Weights of a small spectrogram VQ-VAE.
Model: 12M parameters, encoder arch wide_resnet, encoder norm batchnorm, encoder widths [160, 240, 352], decoder activation relu, decoder widths [48, 96, 96, 96].
Training: soap at rate 0.004, 12600 steps, batches of 32.
Data: trained on short made-up English sentences, spoken by a formant synthesiser in many voices, 26041 training examples.
Rows from block 0 of the decoder, named by matrix and row number. Each number is 128 + 24 x the weight over its row's rms, rounded and kept within 0 to 255. All counts start at 0. Numbers have three digits each. After the name is the row's rms in percent of the matrix's.
# fc1: squeeze-excite reduce (decoder.mid.0.se.fc1.weight, 12x96), inputs 0-47
fc1.0 293:125148125138122098151094153131139138121080163164084154101166117133091084106133107146118178131126169099114139120127156101145107129156140093095091
fc1.1 054:120124101157131151171092127158139169103177122085173146172125144126088168128135104165090125114135129127132121130112130155121090100123106152131137
fc1.2 049:101115113151186149132150104134151107164135093100091153172100158139164158117121146119147107124161154132139100117123140139095179113144131145175141
fc1.3 050:114109091169091101140096136169141122153124102144158146157154143153104142163118095138176090090146138149135087112129116166141137140132112159146115
fc1.4 058:156116148155106118076110118145162133153173095132152131155127175133130126135140134101138116092170115141124132098129086144125137145170100163119143
fc1.5 055:096131116121121137136174135116158131133134100100142153166138178121131117113133153117155123118151142171101084108145117175143157128094084161125162
fc1.6 051:124129146122130098119126145177125122149142151086171146169151139116140168166138133114119122093126132134102118108105144170099107133156152151152155
fc1.7 037:140171131133130113145133122091146153120149135142095107143145112126165166108120133116140067147146135151149147143074094122173115124104112116134153
fc1.8 054:148110114125120183143134155132125149101139092110132122132123133151123135179155129165118077101140153135144135144154106173117131128132091173159126
fc1.9 086:139105095140148173108129129151154140155156099100118114131125151134158152160126164116160115111171102174163143106092121141105132100129132143137156
fc1.10 046:141147113132105114124101094178148168100132145121119096127103115094083109160168106158103099122112136143114115116114114183146103096124125136159128
fc1.11 058:156121093119168163134090140119172117087165111097144139164143118118149165143150108125096107078129110128167149139138169177135129144108102171144176